{"dataset": "tunes sung on syllables by a formant synthesiser", "n_mels": 40, "win_length": 512, "norm": "groupnorm"}
Rows from block 5 of a small sound classifier, named by matrix and row number. Each number is 128 + 24 x the weight over its row's rms, rounded and kept within 0 to 255. All counts start at 0. Numbers have three digits each.
After each channel's rows are labels from the 100 clips, of 14848, where the channel reaches its highest value: "responds to" is what is common among them. Only what is clearly more common there than usual is listed. The data: tunes sung on syllables by a formant synthesiser.
# conv: pointwise conv (model.blocks.5.conv.weight, 320x320x1), inputs 0-159

conv.73:129123127151119109096138075115164115125067119095145122069128121117124152086159113119148083137134046149109126125105142136146160074156123056139135131158100126104128119090134161117141134116120097144103107097115140085154129127162130154086124092082122110183140134106135170130092147095155154103092166145099137129132105106141116135120117148154113184099126127128162120144148118125132134172137148112127124093098118108104072160124123129160120134112147145083130119123136107069113116156147114
responds to: consonant: /l/; vowel: /i/

conv.17:157111156143148129137124149152115090129146121119142144127153171146096090137099064102157140124127117147138090122134139134108094096103118129099123125109102118080133148104148162143123100153128082138085113126146166118138121106164111150137118135104118127158107119134141112131141147109165111070124171108137127069120084111091106146092132135108151090097086131073111113118124089151089134095169134177135061151156147157158160116098143113133130108095117100174105138122148173151090098065106142
responds to: vowel: /e/; consonant: /b/; clipping

conv.212:148146066121148142135113151109108133113087134120139139132093119106115133130111126112141121118068107150135118166102142097108111123127130087094104137133117151129127088198097095125104137105131147150154163153054127084131118145104090156140086133138123164090128110137096127111102152131124148103184147097127127156120085133105110117137138109124122118110117140098117124155138106154140164149121089180108175101114063188120098129126148098099083144084117139113123116144118088118101141080143120
responds to: vowel: /i/; clipping

conv.129:130118138133105134152115070140132144114155145142176118153136099098136076174111166140103140121143140096132151139081128104108090103125139163093095114093127118140095125177120167144123142147133162123143145140172135106088106106149144147142128153112115128140147141136169114137092119056073128116082085145142118107131106119075076164100113142125116135118132144128087093138134143159138152136133127194128170138139112148116095134139200108092155135141144147107135143135098136069106132116083124
responds to: consonant: /b/; reverberation; vowel: /i/

conv.141:169126176117134145115131083150145162134100149107124085121154133159113080170135088092156137128141132115159090130118148114149118131123114178118099159139115134150144162121151067141167107130110082154155135158134096145139090126146120150135122112120115107122160145135225138093129148097106141123107129129097084122173108143146144123172129135084144115115128056125096091151167157115152111125118097130157125104121076146144149117117118108142120120084075175108125139125142154135105150095083162
responds to: vowel: /e/; clipping

conv.132:164128138118150150120116111102152137075132108147145147085153110097142108116109145132118151136138152090112146176157115158135129141084142121143157094083123115081137134160133095113152172127134120146098126153109111108134162156101142196166162101163147169137115160146093148130149056128146125127142125110082108097114093107162111166172101136164115083107094142130055107107110132172161165162105069157149145078082145148116141133178103134108153153116128124150093096123136139112134121104114168
responds to: consonant: none; vowel: /æ/

conv.100:126110086121183124090114117129117150163087065128118143155155122132133124105148102126096116113121149142101106136127149154147131151167150130120174134113114156150126150180145164144131132054163151193159131095096088110113173092148115177123151118108123095177137136161122125135099120120139096153167088116150146152124110165155137144128120137142148097095149151098124177140107162120086113133090113138126123151135143096114081108137136155174140123140167133162145138147130121151125179161144145
responds to: consonant: /m/; reverberation; vowel: /i/

conv.46:144156165167129157129154164089077107127119107140153132143119142112105153152086141136157127133095079148161115129129145111087109145144140156174116077168116112115156117183124147120111144149139120107107127091152129122163118153167153154095091126093138121145109103083113135087106144146152156148123086119151138125114139103100047150124125106142133145089131117100139106100097109121116122172127132116146096112157147105146148146154147133112068147120162137139120069134142153157167161124126132
responds to: vowel: /o/; clipping

conv.6:127142099145167134116123104115154105158135107168109123089141133076107138158100133105151160139105119145139116145132138078141125143125145127138128177099128122094108077120116132146063131143148106130122149119107144090112131123096111108142145185094105125118129112102124113170137147136133091124135097114180092110053132117114086105112111116142154137128125115099115176109127177133107132120129087107138147122160147152117147149139163120140128082138125080108139151162106116105109108149133143
responds to: pink noise; vowel: /æ/

conv.209:167090146152139135129121148119168126154128106130150095162126108146117113113130110136132080179124110110110091124091117108124137105123149157075093146140108087142131102136108137096127083100128137123134096119189128091102082192063124109115152090146125106127153104125107090102104109142124111133120115112130127160154075121128116142113147159105137157114126095132123143145175129077158124139091084102084094093123118128128126131173119130151097108156154139126142106123089085153123148126152108
responds to: consonant: /t/; reverberation; vowel: /i/

conv.258:150125084144137155129137134152090092101150139143155125092151146158111146174135162132122115173145130137119159132100130156139149101165154133139120144105107087100074138076104106193142124163117206152118096108175137139129104109168125150117125115135089151118150134093135104114146116125120111186105145158110118123105135118103097110124105153141141157146104173150126090140124128159114149134100138137183167209117092173123145137140169095116132102116117106152138148153124158108096155153128110
responds to: reverberation; vowel: /i/; consonant: /b/; consonant: /n/

conv.220:123135138116185158129133181160079143116147129119137121096093142090131116146152107127143128122146115142092131117131095158127127146137094140105095164102150093105136115112115128107144113179077181119101133107126124129111140131081161122126132122153106146089152142146127092122125138102174165130109159111175129110137106105152113209106126141146154124095104106124113134081086111094103150107128101092164131166117141134149140129121125091138112098132120109097122139178131123116111097101095171
responds to: vowel: /i/; reverberation; consonant: /ʃ/

conv.33:112120108077127109124144108137131110115120140127150160155113147138086064100153113087166082102128088132154086192093125096137108124123105114140122149103101111132138135159122148136115110121136167131134176069141140151083114132123119113164105144128110057103162176079085147162137133134107130117150151147144148114122107128145172139156152155117127093109143099117122117151123119142208073109095100147118106125140099111130109152142144077115174125120096128136124131112119156150124071149120158
responds to: vowel: /æ/; consonant: none

conv.297:103121154113159089155117133143146185155140166138143098139173123166116107153128157150143145081142120130141141139093149138114130100102161152085116143131079113141167109118097138159108125175131184094105111131148128143122139154116144141084107153168148141126140150121118124059123153105114089130088104104126154151123145138139141123138092113146132134161115109139122152131158109130147099163110099111099108121097165127111101134112141078144128105111123101177118132114137149117141141147134116
responds to: consonant: /m/; vowel: /o/

conv.1:156131197063134121177096115141134139116097103096093088124122109069117135147135110150073144118110107158156102156159137154129165100147153157144129153175117097142148117142135129095118159117160135147137145098150177118142128148132112088115118125112139130115130083119131171144114134102136145113115120163123153146149105150102123168092139113120148130134144084084124143118049145143137183120165110116161155105097113113094123153081101118140130111098131139117145075136131137104139122122118119
responds to: vowel: /u/; clipping

conv.34:132114136086158097140087145123162141131108070114141189141130144127137072141119072106152140165097104126129139122128128179108119088127157124139114102140135135136051137108124121097148137127117117137138130142159109140143126124135161113120117153114137142113145159100133100117138131118159092127133133131156129135150079159144107104173143126134137135107135097131128083128152129147117094080113142131112109140124096144123159118148119086155118122131121168160135127112143111109135122118121119
responds to: vowel: /i/; consonant: /b/; consonant: /m/

conv.227:138117152147130123099123068133164134129113130159116088106129149088124136082138148140110118137100104159182107132113140131124148122156128081114166071149117107127167111132131187102155140130114133126108175095106119148142099120183096161109152133131154162159136104079120137110097143132092155135166099156123104130085135124133171106107112123095099123087118136122140159126110152145080140168123130158088093141120171119107120125104127154181109078129117106144153157151139151114162142110099107
responds to: vowel: /u/; clipping

conv.238:136099076094154139148111177124122164113098136140149108177064132100143119151123124102214142121148156107115163136140152115084114146114104115095137162147121100140085109161144138107139176117118127135065114181142120148084098163167115125154091133152113101135100110136106106088150140138181140140140124106108141131126133153133085086126128137148136133149122152138116112125145133092147132139114166122128156112131123133134139085122157108108113124147141145121109157102094106074117090163088115
responds to: consonant: /n/; reverberation; vowel: /i/

conv.3:121077118096150112098127102183136132105145105169159139153122159101093118107149119105111137135127155144126151130105095110101100098103131137124176126074094123125130138129135116153129109136099097176136110103111125135127195131111099143159130107149092066116122123120122149156089127131162116129128148118129150086152124117089142143122113137114137108140090131127110120139109131118130125111097156141094164142075124125130107148129114137120181160071112133100066109136111118156067124147055086
responds to: consonant: /b/; reverberation; vowel: /i/

conv.139:151145110141116161118129131175099124130137159114102135116106127119092132175092081135129131131142174123125138095094103125145086137150121141132145143127126126128147085172102105149120121136137143161067124130185144086115107089091162116132116154151092131110123098108139108124108190123132109104120162149136147088115111110124124175149102128112116163091090093087164158174138128124122126123110138109164110099148135085140160154142126116118180152087166165143079074132153131153147144100108129
responds to: consonant: /b/; reverberation; vowel: /ɑ/

conv.43:098135151116104136133088142153130098093111143149139143097168115153054088153112112114122150146134111108118113105132090119170100137151107137152121121157109107134129125158121091131118087122156137144127124109132105091105158108104116087172168108180145167108100166120107121118118085131104138111121080149132175153119130144124126147163129125130153146129136143118115114111178133144114113139107151104112109163151107151123147104083151111089150128122130114140145185111142156106092115157148121
responds to: consonant: /l/; reverberation; vowel: /i/; vowel: /e/

conv.140:129147104088141144121129158143148152107158137141102117135120112120122126120090132157131135177105117113140093085112090124163124109127145127128107159120122119142140141127117067099124176133146112138167080122112095140138135162122142131087164077134173103101155114114135144087117105151103127127103146092163145129124117118118145171111120159143132147094120146096157157113109147106149140147133135085107092124128163123170136125131126108117123142079112120126170152152165136160156129124091153
responds to: vowel: /u/; consonant: /ʃ/; clipping

conv.93:188112127151141097135134119101130103156096154117121163157078140099087118102181135133134096109171151135122111142109095079123104128126115142150113113116123127151159130177116079131106121138150104173092115130166120114108107126109131098163127166154140117165126119144118156121153088120141140184161153119115086164093167143142117166155128118167156107139142139098100129107157103156080055123148122085123099142154129121142137153149152160128103103111111092130117138113138124164139179146153161
responds to: consonant: /m/; vowel: /i/

conv.135:113070166098179132133119111168137132139140125145073143119105133092127155121129147141078127121119138105130115146116169111145131116091105140134131089135110094149097124122112164094115156157173079117150185159107122154163133145182128135100126141139154117111135111137105132130085116119133113135102165088098116100147130132131105159123142144121148159159099140153136115143135091122109155141129139086126134126124129141135136087172183121107147133103123148119118137136129092144132138182073118
responds to: vowel: /u/; clipping

conv.237:129144162119141100132162094153171118137094087111082102122132140128145136127127138142162103128124139121133126170140099135139108156168143151119127146117143095137103130161139105122147134129131164115134123100170124123156128107120100100139128118114165136190133128148126170118128131117123114131090128138170147116153150125112078151148127206162141175088133091130134116092118132102117138164132159107103106084125080121156123084128129149081100112129122143145140127144166174149144198114100149
responds to: consonant: none; vowel: /ɑ/; vowel: /æ/

conv.4:127142162155122147159112138114137103149139153188131160122118173049139110118098101101151108147114131109086103159159096146083084140157163113112137149102118148114162100141129176147139106130143118126073147156143112133116141106099117148119126167093108120129111094130119131129123146140154153100095079088136128161116158108089139086128096103144123134135132105089138113151133137130109168094130109144115081129105132138106127147139121114131149146154151118151159093132111149125115168150158111
responds to: vowel: /u/

conv.183:123106166132104118095100117106117141141144120119126097110075128171101111113115152145117121143129109131129162096151121091120080161152125104153113135145121150157159123147124122112135111120156063103117202140148139106165093137113165099142169117116131172092110108161119128169113116099116152134116165144151114140143162100097087143144104142117147115144097121161181165138168166123125152113145133121068133088129131115137109096137111118102134116101119102132114127083106134112109077101129093
responds to: consonant: /l/; vowel: /i/; consonant: /m/

conv.198:172138104083115108079116082117117128156131103150118141079161123104126126102134129156110149112145134178155085098154094119095128114119156120124111112140113140135116111127113106095087141148122104136137140128124098120157067129096116151095127147148159079101138147108142156151112126136140121160131112151195134165141104172122138139130105140127109132105138123108098129165102145148133164114098137104093144157132143068117159111134128111135132132097114171169111080144127148129115145143134113
responds to: vowel: /u/; consonant: /l/

conv.19:140145167107139090145125116147137156131111124128117142117109162126098104130163096095136108114178123090140085094131105114107092133129120098132162096143077136114091094153106123151135086118086124125141112094116188138137141133110156091160118115091088164154135139109116147140132096113129130115140138147077090130155085123093146086130119130126154139112131155095116124120156135132126079123094111132136121144123153160119164145104103095141101116094190177129142142101135091133090155151102123
responds to: consonant: /ʃ/; reverberation; pink noise

conv.35:118155152175137132147143096125127104121141124139142151161142112095103138130147166137141113136124107149118119116168132126167107107126124126099053148107129137078122140111121118156115121131161122106121149149128062124171149128176153108130123162124125143126104080152102129140122133114088109092107120134147124113138110148077145174077124142130150166110093136109101076125141049152101119079142123080107151086127131092175166151101109137139100137157168114111109149119133182127100131146079105
responds to: consonant: /n/; reverberation; vowel: /i/

conv.74:137153138124147145142132143138131134107191110097141139138161100112118121130113126114120159145193119167090146105098113101135136130134098142074116120104104154097151140120109117107141099103132141172143171100149149134092174100102124139172107083132107118107148167110139171119167096149105148187135126124135125129149112105070162168156103107106174112136129145129139118134110102124172134147168117112114130120141164137152079096149118127113117112134119153144133109140152125146106155155068110
responds to: consonant: /l/; reverberation

conv.92:159131150142084122114187094134144103077145112151131108103175143126123145104151179105142079155154113118160099121110121132146137171128095150115164145124136122149113131102128098111185160093149116100111137120082113099180108189117089134144116100145110146102141073066147131157116132105142113144115124147109121137162145106116144117152127142145134107155106126130151113134123147120158166138172108140118165155132151138120127152121127125108135158146173135167113109120079151105097118118121105
responds to: consonant: none; vowel: /i/

conv.107:152107143126069101135126135116115117131133161126146180174108085141063150137092144156134139149136107101137129147177178121126120163167155150115158170129119152155110133137128130123148102172116166155141136131178124108147124123137129138174137103174156098176131125110164092159124075133114102127095154170092132157094179121130130134138119129158112107141127104106118125128126123112125168116134102170092113130148125086165134138125154091151147103138098111120131151141108118156140144161153113
responds to: vowel: /i/; consonant: /m/; consonant: /n/

conv.79:146126121166112135127129180127100152173129125135146171146153131130130114079158140112145102172135122162126159121125145111076126160099107097152079065127140148126129117115125140125114134105113103151109106177103118123117086139115118159103131114174108120089148143121120138155171095095104098142119125090112107160046133100109102109125114141105124098130116129128155126087153130138154162104109130161109133132140121108139116105144142173107108180153108135082145139115159144120160141101095110
responds to: consonant: /b/; reverberation; vowel: /i/

conv.0:152081138139130131099162145114122129088127146116151175122122119169114116109103100101101135098176132091107156125134187095152130113083108132145125166118116129138114119130093139116138087109152117139105120139140091123137127129121115168125142106150074121141119135168147108124085118149141135129133111092125070116148121114099127161112082145139126148146114133148129061096124150104109126130159135149132142081137145101148155124165136121121086181105101143174114155137090100100128142094110121
responds to: consonant: /b/; reverberation; vowel: /i/

conv.69:143137125160135146095152128132164122131133154137156134104113161118105122106092146120119112109108094151137161147145107169116125116147145138101160092105118049123080139145135123117103115132091168097113124157144136111135118126127113095147110107148143148140146148065122136115127085127060087102092080128235127110146136090095090130134100144125174125114096102141140099097083122149059134135108138141151135150117159136143142136078113159144105111125118132133135153087128094121112144148099143
responds to: consonant: /b/; reverberation; vowel: /i/

conv.91:133106172160096125123173127179115111133084124137124130140125111170127157140144164095100099095149118077125121158167183154149149136154111150133121117114138147140102114112116127110093120135119134133128105117166117084163116117112148146137121121119120093145134066113118156140125139122081108157138155139137101182139167117124117161110157127161105138175099123178163138109158135115114174164104109148108168135131136144151155140141141116124133138140165123122134112098059141139136110129175138
responds to: consonant: none; vowel: /ɑ/

conv.75:165117142158089117091112172162184120098138159169138178117144114102106136151094116105117136109139102129081132092134141143159158095139108133110108071154104109130135131139122161117112137139167112131136141171156106106090151117141144101107128165119109128148118137091129129121124156173145131110158128124090131125143137127139147153156101106116108149141119150141117141126147118143100145171150143108109113115120104099102111082135138130096114152110157120132168103117139141158174184108132148
responds to: consonant: /l/; vowel: /o/

conv.185:139092142118146154170131111119124179169118131124149141150143107142131165088107108116145203117184143121162140137142140090151155165144123118156134148128128145163120156122154071137160104088172141110173116138164111116080146110120128133137132132159118164139129145149133150110119103105167093142143132095172149130166134118131107123120125120100148100135122111150088134112144085177136128129199131117136138115149151148098140154122080114128115153100103092126132105129106153123101103161134151
responds to: consonant: /l/; reverberation; vowel: /i/

conv.10:152105124116113117097146135136122118157124096130140151141130103077133129110158108116094105143104132178094077060154108186173146095107136154138122141086083108094138134106153106130140120098121125110116099135149133100125109119148115146119117121119124180106109108128115152144096167097103098158132090068102136082134079100142113154164117171113137075100083134118127172124139142115104122159133136134127105113124139137088099115121144131117159140063133127131069135119112122132067145118065093
responds to: reverberation; consonant: /m/; vowel: /o/

conv.278:137109081173134130121132142142124065147083142121141126130145149130095125107151124082114119101129140088154122102115136106081126171117096098154156161095078142111139144114096116162102086133152114129130142159100174112156120133144118122107150128138102112137155176148143100116125090088138108137115140113106131148111097118165123134094134143176115135116149121122091153168076124132143126148078090154118127115197150064108121100172155098182118080135170143121135120149107108122137147139163149
responds to: consonant: none; vowel: /ɑ/; vowel: /æ/

conv.239:142096144119135146104141145108120149106108169091137120100126166097140124140130118104078149101149116145131142115124131097128140113124145156113091143173082131100127098116165095106148145128143109088124162155113149100049116124168129140151109126099103079132125127145163150161138162109162118158133090117060115126127139111125122094131109123099125123132141146125110140121164133130113080170135107080085132113159137078158102112116157104102068145105171110115108118124128165165121128115121110
responds to: vowel: /o/; clipping

conv.313:169112140153126151119105057113178131118104106116151149134121099174156139090148177129148117175159130090151184155149108119176133134185098107125129114113131145153107120113122143109172073127105125168124089145151141091171076101117142165150114129122117109157126133125146146149115094121165145111105126149076123156123181132131148134120121110103100089149099105158106128167116125149123128161103124152146148145127130147116144165101139096102164125167116121109122108166095111176127185119161153
responds to: consonant: none; vowel: /o/; clipping

conv.5:093107076162127159143149069120102109068121119109155121116123149115148133146103134123180098136151140118101107109126102118123144110093115122122116118148089107086112129129148132126150129164123113131153177069125133064080124105103157113105160125079141133149140129128101115084083151123154101084135147119092134132130111126112118119108114147082181137126136091117144138104157145138160118173116145147150126120107110159125099138120142127123099136123155131134141160142117166153126148106143074
responds to: consonant: /b/; clipping; vowel: /o/; vowel: /i/

conv.223:126118139110134126137106150124158121138105120184101151157150107137151149129120130119143148100116135150074163086116135152162139151135136156137128105142131089115109115145130161151116109145129168156153113134135102128139147107180077148156138106180137146163140128120121134072097115147136115093135141124151112120131134087117113132116117160136108065150124153141131138144081095133124150135092079121092116101120191123148182131112173104116141133139181163102121142137116156171093099137153109
responds to: consonant: /t/; reverberation; vowel: /i/

conv.314:162140125106164121131109125061143129112133120145108138126106136129158121137138100091130083140177161109174142172110077158152100098153165157082128127123117138125086123096122088124120123121126168155100154102151126108084171106132067120112130130140074118112112119162111150153103164145133101151136102142126112129102127093146100100087153165108171136145123148088087111153168154108086111144137139144138130067116136129125174150132108117120127118151160145122151125139115117111104100128150158
responds to: consonant: /n/; reverberation

conv.241:143098136090117111130142138130180155147136117129160135118111134126124118139155148131149156107113163107115115172104125109149138126055129177108135138122132155147145121101095122088150160168132122125145151128134129118162111122136127154158132143115143152157153151151153145110103060121126111160110142181123127138176136161169163122123055143120111112067156194138133132102146121156136088149154084123115136148107096104112140136112093101114143124146096128132124141146116095127134168167138139
responds to: consonant: none; vowel: /æ/; mains hum

conv.99:153114132107121117176091159154158125148160120106104108095124114150101141134121116105140112162107124149112119168192083135088149116121130119120117097138121165146110104151105129163090061070188127131143121132175125129087115116091123139103113143165109140137133136130111155132087102169167101113111138135126126160079100152140128141079138147101148120094145151112113103150127130121149150132135112162087111104127138110131124161121106118106120149147184146144148119120105165125137131129154136
responds to: consonant: /t/; reverberation

conv.312:119123092127095133123131159106093130101140116108145109139156142130107095142153119100139154143094138145106128114129157076086106137146119164107125086090093134109051154142145108145154127141129137132106106118097159106141148159108126134120132149159132137122089150146116133169128132141093126144130112119182130125091094127100166141168102123134161110102124097080100139106108064143085159095153067116164113114133082158096142135118110117134137145098121142106118118136140122118128147118096151
responds to: vowel: /i/; consonant: /d/

conv.277:124115163145121147079137108159146124093098120131155165142157148136159110126126131144099104109146119090101095108100102101119122135082153093118116102121117096179104144140143110124156156174159140100128108177101118095108138102123123157096129120138147107169145141142124139120121172116132114105145117100140156160089149157152141140132092145139137139101188132134137152099123134109130146087180108153108138114117127128122073157173132110129128107109101171138143125146127163113125105137127091
responds to: consonant: /m/; reverberation; vowel: /i/

conv.110:118167140158162096152079135166101130121131131135147120091139119153134087139147084153139114116129153139150156129122152144134102074149103120158131124127110124170093153085136149120140186153125148114169148112114159108102096095122131150141143108135128118115127156127099113108119143159127106108128165131153116138078131128113146111112143104139135174163119125101100118133148111151168158103104122169122105132146118128090128144165144120125149105085132102114147114143178106099125146111152161
responds to: consonant: /l/; reverberation; vowel: /e/

conv.280:134120087077128142125119157107108116086106154137138125106090153133145106122119132084143106133120124148145099147111123129154115117135151151134166131124114105141128133103138131157131152116142116086116152078149136122181107082101122148138140171121162128161156158113137137128110134077123137127130120110136148126130101148132113130104109129148083115144169167097105056141104126147106156080144102124144109133169147091123128130131112069092154119092115166159125170128113131113129122109120076
responds to: vowel: /æ/; consonant: none; consonant: /l/

conv.272:107072141100102165138116102136087132102167158116151094147139135142128127102118171145122105160148146053128090138099127099161119162171134100146090166107109136137163138161119161148134141114142146092167120102132155138185107128181113125080107101114152121103127081135135150123110141139107144111123137128130155118118120104123121132082126136145126151113132156118158147124152123134141162144154117105103130113094114097171115149110113115167130120126095117179127114120098117149112130138089105
responds to: vowel: /i/; consonant: /n/; reverberation

conv.229:094123121101093193197134121147147149119139123186157123134135170129124117116100108118075101087145158145146137165120139142142129119178106148151150109120129120148150094137095124122093140160124150083121115119158105134127124127171123134142115166125115095152121113158105149101132127128104161154114164151136110132117098121132128118103132103106141126141131176109116160132107137158178107107162104111091137143125134116121118091110097105131125168128118133160130082127114140176132148129089127
responds to: vowel: /i/; consonant: /d/